config.yaml
encoder_weight_standardization: false
decoder_layers: 7
decoder_norm: "layernorm"
decoder_tie_embeddings: false
init: "small_normal"
residual_init: "none"
precondition_frequency: 50
adamw_weight_decay_other_params: 0
Rows from block 4 of the text decoder of a small encoder-decoder image transcriber, named by matrix and row number. Rows with one number belong to one neuron. Each number is 128 + 32 x the weight over its row's rms, rounded and kept within 0 to 255. All counts start at 0. Numbers have three digits each.
After each neuron's rows are labels from the 100 texts, of 14976, where the neuron reaches its largest size: "fires on" is the input token at the peak. Only what is clearly more common there than usual is listed. The data: analogue clock faces.
# gate: MLP gate (decoder.blocks.4.mlp.gate.weight, 576x192), inputs 96-191
# fc1: MLP up (decoder.blocks.4.mlp.fc1.weight, 576x192), inputs 96-191
# fc2: MLP down (decoder.blocks.4.mlp.fc2.weight, 192x576, transposed), outputs 96-191

gate.109:164115120131124147073075087173131144149140112128086126159123156097170000127100157149147112121104116100137129125098134217125107114157100114120150114134148161110116183156128113172105122085202118121098099102170162190130114136107096185176099136097113167147136120167129138112122180101167150136
fc1.109:148112145197155136090102113169133111126191143141105106090176149031150115131113146166172172121143132101111110137084097134130121152150120184110122109140149125167100111150113093108143114141111134127120137132053127123132115111123125156098093133101104136138130142075133104128119168056200133149
fc2.109:115203069118164119141116129081127086119154117159100135156133173128107128102155124116154132129129179168112092132070142127094105076080135110112140156106141183187091093124122126114115114170107130165140124153082051172089161133116082127106106075135119114139122149118205137136140104168149108201
fires on: "5"; "0"

gate.493:105119123123140141100137089110098087143155180134122085130123117151119050121154134088107113120076115084103139155070091067126119108214149103141187043175148165165185120045172111152134127143149079076120161124065122155160077133152152102158107072136110138156135146137119119127166159119105176125
fc1.493:123146133138145132133148098119107071112147158131121039122133127139100083123157112145099118133114145115110142145108110055164128080236162126156196078189140171157162150060188097156101109133123134108107146132049132158160098133128149080117095048135123116158116119133110108162189148109126196127
fc2.493:137172165179214125142153147102151018083092146128173085125125120156104072125131080077141151088098146122116149089109161138116093100144112107130109129243168144167133155130161116119156130129142149094109135173139112135111143112156139084138082039123124096162148163143146132166119118117127116147
fires on: ":"

gate.269:141159102110098153148146100097145166141107138138102084118125104148097128142148088094109138097093155185126104174126091112093084142152103153102141139115102130160102137128117187169124150116103170068105071116104106171061173102089077123185141102183136156115070104124177163106141193138119061149
fc1.269:137132109249160128102153128143142149132176135121157107152152165192131103109120119133091123140123151116158145130108154175174131121225145098158178111143136086122123174153135044090115108085167162153165142139115110147123109114115170137025079159148112117162220165090137131167122110105144042144
fc2.269:141173111106074098109069079159157170126080145155111066076137114135123062130164121059110131097150099141085095164117095103140125119106099119164118163140207168134114024097119137138145122190135085062117127102115176118161114154104120097173233143125131174111148079124118132151128146117125146096
fires on: "1"; "2"

gate.193:138112126111109113086128098187194172119135162166141151152150117159153000107123143157099122094144128100142112122095112139170128091160107073140172127180167196107200148166138183166110114106181092167104143162168162135122133147157119137168144136094064108164125124126089139153124131160064161099
fc1.193:111117125084166156107114140029149131156072138118158142121102125081119169133150132094136101098127137168145099160155135157124073146115138081066047120121100072160137054155142137169074138090184119126152122137161145154084133113111096100160111102142151109071196090102155091098115166118105100113
fc2.193:139035153083163131107151118097146108143117125149177149123093097155149128126168117139177134066103094142083159086157107109089152101152114087203110070137085170131134103181136066157101086058152117124131097124146156125072136136124122139169092170155117077072168105129087161136131134146090135175
fires on: "5"

gate.318:082136090135088107130113151104149196172128098124159147161109091086116069040120201144162105167082122133091107161142056133123114101084132097123141113072136160107116116107124136143118118167096150159091146094129114136165099125129159086108129143128120162139156140114163205077090141084098108115
fc1.318:079137143148120161131158126140117075105158111124160159120181156205086137084116119112097142130126137113148105105154099134080116148149097135124134078087113118131143143125144197085157057124184115114142123144084141102169131058113134119164127117103080151099126081081120050133189089106120154194
fc2.318:163100157090095224134095224108137136104127151151181105176165065087127106157074168146159090109094159072100129136193156151100128085177170118144076137106115113117110140118124111146095100157134109143107078130084152118138077059113140104103138136122074114122110146144173146090122131137122150127
fires on: "1"

gate.478:112059123107105113116034147159102115140164116154122154113116186133152146100124098082161128151091173106184111143195166137148198124157157085121068142123138067166157084071102134094148138099156175106136192126127123167173158154135079117105107092103148129076090088150102109117142123128128124088
fc1.478:097111129157167118077138167145167175124084097171136193176123119118193117139104131142151104145144132148122140102123135128123174151073138088134125112131186051082118146117118135126116186150113135130116135133115115182106076152118155176101068145084076174135150132118057098205085082099133158103
fc2.478:151140105132111143122103073128100090118128161116090089073092149127111083129128171150172098141153119116131132144137133116109092066212101117165119115166090132063117093096183127124179163094092119100187110098114128123109148160149139068149182060155147118155143124128166092108155132110091171113
fires on: "1"

gate.451:114138084113114176096165110119078125117141086127136154073111113160099079080113151165198192137163092148186090115128060119104126069142141087171109206151157138128109120124128135164108160107088137122106148137177172104143142123167081127073142142140112171169183136144158141057116123091179111150
fc1.451:121215167086157093116138104155148160144130145134120130191145115108164129197129164115097119159133126105084150097111165061134137174168087146120128070118137103142156161142118085101162077131148075151143179088058072208145147138118139159111162111141117094123121161103094082179157133108084199147
fc2.451:104093163150115156091118127126076183089129146146081169111159085152144169142091115189167121162072160124101138140107188120099148136150136160146152143092147104129130105136183104200168113115145115156094136111111105154105100155111163097117173058072075175107154072132198146136114087053140110137
fires on: "1"

gate.102:159113140255168117103175136134038119048118116155115088114090085107110129110131052184091114138201133093168110156143093062111226112130110079116117127113120164162071145168129141109092129147165173128102135140134157074171115084111166162125131155146175143109095158110103124111098131094131127114
fc1.102:132166077074093074096096165187160091144120143153118105119114074185115072119152102166096150140131121077149132138108148117155146071163136119148203154095116129130145140136172054191168100138063170131121142146080148132134130160153081194098148103134151086171175177117147135117138140215148092135
fc2.102:129146142161112156074150132109103101134142100133155089082145125115140146098101118146073131187130149145126104143138164134109165087095187099122106105130080173136068186118119116100171184107138182125149090138135096103175160122133106130075095052116194094093149129115138104152107126133105103125
fires on: ":"

gate.388:150092140121100149049037120126061104140145148154109164209174137144099029104071144133134163150089115109112126106143070152112094113171123118165162174133131107148157129167107103126166129073125091110136134170111186137159175115072118133130142178130127157122111155113149098140126135081119114198
fc1.388:114128138147136162058118106135082077142155100125109155108147125126134159126098062141156136141145105119119102090141166154162142142105185179135127112145106139132140114114151091117111115098158110070187119126089168143115190126107167175175138112101095123082146055129104159070077109129155155094
fc2.388:161179103121120130071110126112089130157126096079122070114145117079100096152063166161106121137139100134091097138100079150082115091194072151155097077115131029125129111096135099093142101145148127147154097157076030119124134189128172120143166141176129117139096153105166111145152168125152133118
fires on: "5"; "4"

gate.410:152155101081175149142118094144131171178139105147134139096138114114109000128120145110154112146077075123166138081105132203189086115163173121111175103116143052155167155167183134098116149088148149089080100111156141111151135155151151164194140130083112155121150176129120124152141149116077140057
fc1.410:127115141155100095162141142160146103149127124141127182131106124159118156179127126088091141030109113134111114094115154132104147164103101116146151163167139144119076120142176136161128129101127136141145144191201147167094158154175099156162176130094132137097098145113106094124082041110125113140
fc2.410:132106117128130149072101129140131151179127116165176154075110126195171128113125129109054085072089089068104060142128156101180162075096103122151100150134153150148134110162129147120122154151141154143066059149128144125115130183170175145082098070098186121154095102155171110114138076117141111086
fires on: "1"; "3"; "0"

gate.264:121125133078127125110104116151138147107114128083115133172066156109164000090108179166124134107131132110116108098114112162149115102137160100129148142158157111112137102145151109139079176095184130197123105168174205123123128129119132168130141131126075124100128100169140119125102137146113100103
fc1.264:107054102096097162120082142094128153119123110140157144159129164091140096096068143092123156117173096112121098130101104102148093147126140145116136088134125125160139099092131110086156174117158138160105152161157119137097107122106117128095160181178078108156144141141111119113122127090177096105
fc2.264:158162059105182099139121093083114146079101138152117110106143109177111095123143101081164094099086112119109123164165133149107139181120117125116125096087119155072097145189157128082133124166124175076139112083094105090099101130091176195097118129118171085111107124178149211153145149143133147064
fires on: "5"; "6"; "8"

gate.75:119116157137103146101171099109152068153153163115161106132160061117127034114096152110099101099081126059096127138099144113116111099154136071137166106192194190138202150065213145139149122112115121105101131119070140138168118144161187130157089111148109154164138173116114110116125135077102164116
fc1.75:129132138136137135142152081095094081108129167133140058186143085122165096108160086120136162151092116115077114118124153102119140107189132104110101111130118194201148154072158138111133125128111090108116184131113084149135172110167191116090093081158112123164148165139100167173141175099155144110
fc2.75:148106128140135136141146161104145121087127155107133063213102141104095059103146126144182158091098193108213148117131113124158127156170104132168186089143186143117145173124168053108136178115102132129119151131172128121120194115140184071150081050131141109213095153118161135137142118133138134094
fires on: ":"

gate.444:118133135123150092120056090131090121089145124098101139139068106174144124076128065129115144092082131111181149156075132171188159140073141127087107159101068167154116123182151057071098139071160108085155168209202163118125110183136170114105097142142134178129090154132090146124079170111127116115
fc1.444:133131117136115114144105162166143108104100156101150179167137107125144130147155179112172123141219146113083115105167171098114148108189118124199132143177165105094165094133149147170122126146150137181114107087111119138102096131136085138059145163119174135142167012148143092082118057204129133172
fc2.444:059115127168179175141144103110123105170119110127136144126119184159124095102034136123094097116093128163133145166115094120114139160062164132105159141128132161142128109112144203121120115066113060153143080146128121102107134117140143165088112187107045051121136147112056104136139126083110173161
fires on: "5"; "6"

gate.495:148172134118112086069158110177162197114177143152113153138134112141122064131020185191181109104159144097127116072091148146191143133141084103147207136182157132137121132139151111165106170131096083146136100140180124134079124087138179155142109113131109114175135139170113117086081138098122131114
fc1.495:122063143058188193127081104079122115186134155098100122131078122138141080093173127114088149122065097164143140171169130148074127194110143079061040107104143115131109100122105133124165128123163168089105150111124110116101142164100069120124079145103102117108140121126163087102170177145122091119
fc2.495:089096154121135099110148132114122146082098121135155077083106160069149255136124158093112123146120147175099160108127122112092131118093169193092137141109115132154098121066114124141185148199115133135121096074195130127112162157128132090144172111110124165137177165120090166165152172141140108075
fires on: "5"

gate.506:120151101128180144105147166085119112115107150106144113140104163162115114143154100152156118191071130166120132188086100094126100126128171110131134133113125114114116131164119122080099181164129118050140114090144150195133170140147070091166106184165098085191168163115120125071160180159132123150
fc1.506:168143132165116097107109161096158130135192104120126124141127084165103138108151159100144134151150165109163087148122072115176065112128116095088181152208088099086168110146163075110096122105148146111161164138105149149123109130113082188085135129166105177123050164071118137096173115182119135135
fc2.506:081144172124168172096106123180112095105128121127123097097161070104078125150142082166120087100143073145137156165161106141163161102135107130158109122108092144137100111148132141106163113092176083165065073110130082115162169099141125035109155104074110088157145101153152119118139151120128115156
fires on: ":"

gate.198:155105094183116082107183080202071161091079107173127171172153068071124083167098153140138136143144160105132158094120134119126167141078146117097144113116120151146075126161082109164183119125153176137162150204144099094084119130100184079171149124066120155116094119082090145153105128147126147077
fc1.198:045140150132151108181147082122146152151122098093123109112111141168120164131089139091133112166084099149089124153164199131136146123084118119115122114107131151109126113078149156116094120153109157088116115075172094130091104148136124120159112102106120143116199141156165155091108126076117128216
fc2.198:097187116121147116137096158041111117114183066052125099126147165159142121076155094161123149118137112169106171154111140125155110144119145149073092173102073084113184091145165147149139157126154154199152099101086158153111122116154090206148127207071122128100154162087101169141141169111137137135
fires on: ":"

gate.60:110145120103098086118159118145149109131112200092132123170152174139173050072123184124117125126149142104164073116124075198135212117145117074144174176110136174140174173062145161166093160144090100090101086136159153157121101069077159170143121120137170106158137109128155157067062108085112120173
fc1.60:076136171151093163092140090142133082193144101118102107143167144110135136096098149102134167115079095176143111136142099098078156114143109165062096114187095122099182122091164156089109138143106142093131122084096112099146100105046174177128135183124118160089171144160124096127193117176129093089
fc2.60:137133101175127106144115143103099140136107111169078209165085160162108165013090130111071162153146135127127178145197154103097128085109114127121107117130115139108128142138099071167120129190128119121127126106121107085085125177124102175142088099138156146178137072165080142119142128177114170115
fires on: "5"

gate.458:218069169131072142106118173147117065161069175155103156152079149143202158089107132080161161115090137108110106098154121094148130168153110100127092127142127106204090124155132224127062204126187075095170128126172141160134122115099110171166125101129111134136158111133102162088091077164152148176
fc1.458:050122114163131138152151135083098146138169104108178111146130161235083156122153128139140145134160111162136071148113108151147100118090147073167149201129148134108111107123081136093149117106091106195115162135173180120200173121216147155080088112158142131127085130064111110136142096148125136102
fc2.458:103180128094099091156129114102166101045114121118109123140170120173131072155181114190077123113149116117144156133148114129123167146105129162139106065068169137111083144160129094156110110149123154140122133163105163142162145133142165097175147156118146179124136161161022171151162125136123146170
fires on: ":"

gate.335:134155094171117121146144128108181116108194100117134084106140144170081098154149139166103138121114106164126073145148052059123078149158148185144177161129099137124070157166189132173037190091123198113146106108132128224118188104146180109102107151178150128159106103128175113089167142136153081142
fc1.335:054143126083124099105090112096018136074108108107134134091130140106123095141142114139144131143134108114108138080162147061115126131000104197131129109113124130108163124090137214104094118149075169129113154133158181119135130128255121117165143164119166131091121101121099130079155153117116186133
fc2.335:151104131156076143119255101128123132144143111143124167207126200115158209148114140120114161130119173080146133118173122125124129154121142085130142087128107108139099181149097154138129123061090102215140147191151115127108148122123157188118080060154129106193119164112110131190108156130194103112
fires on: "1"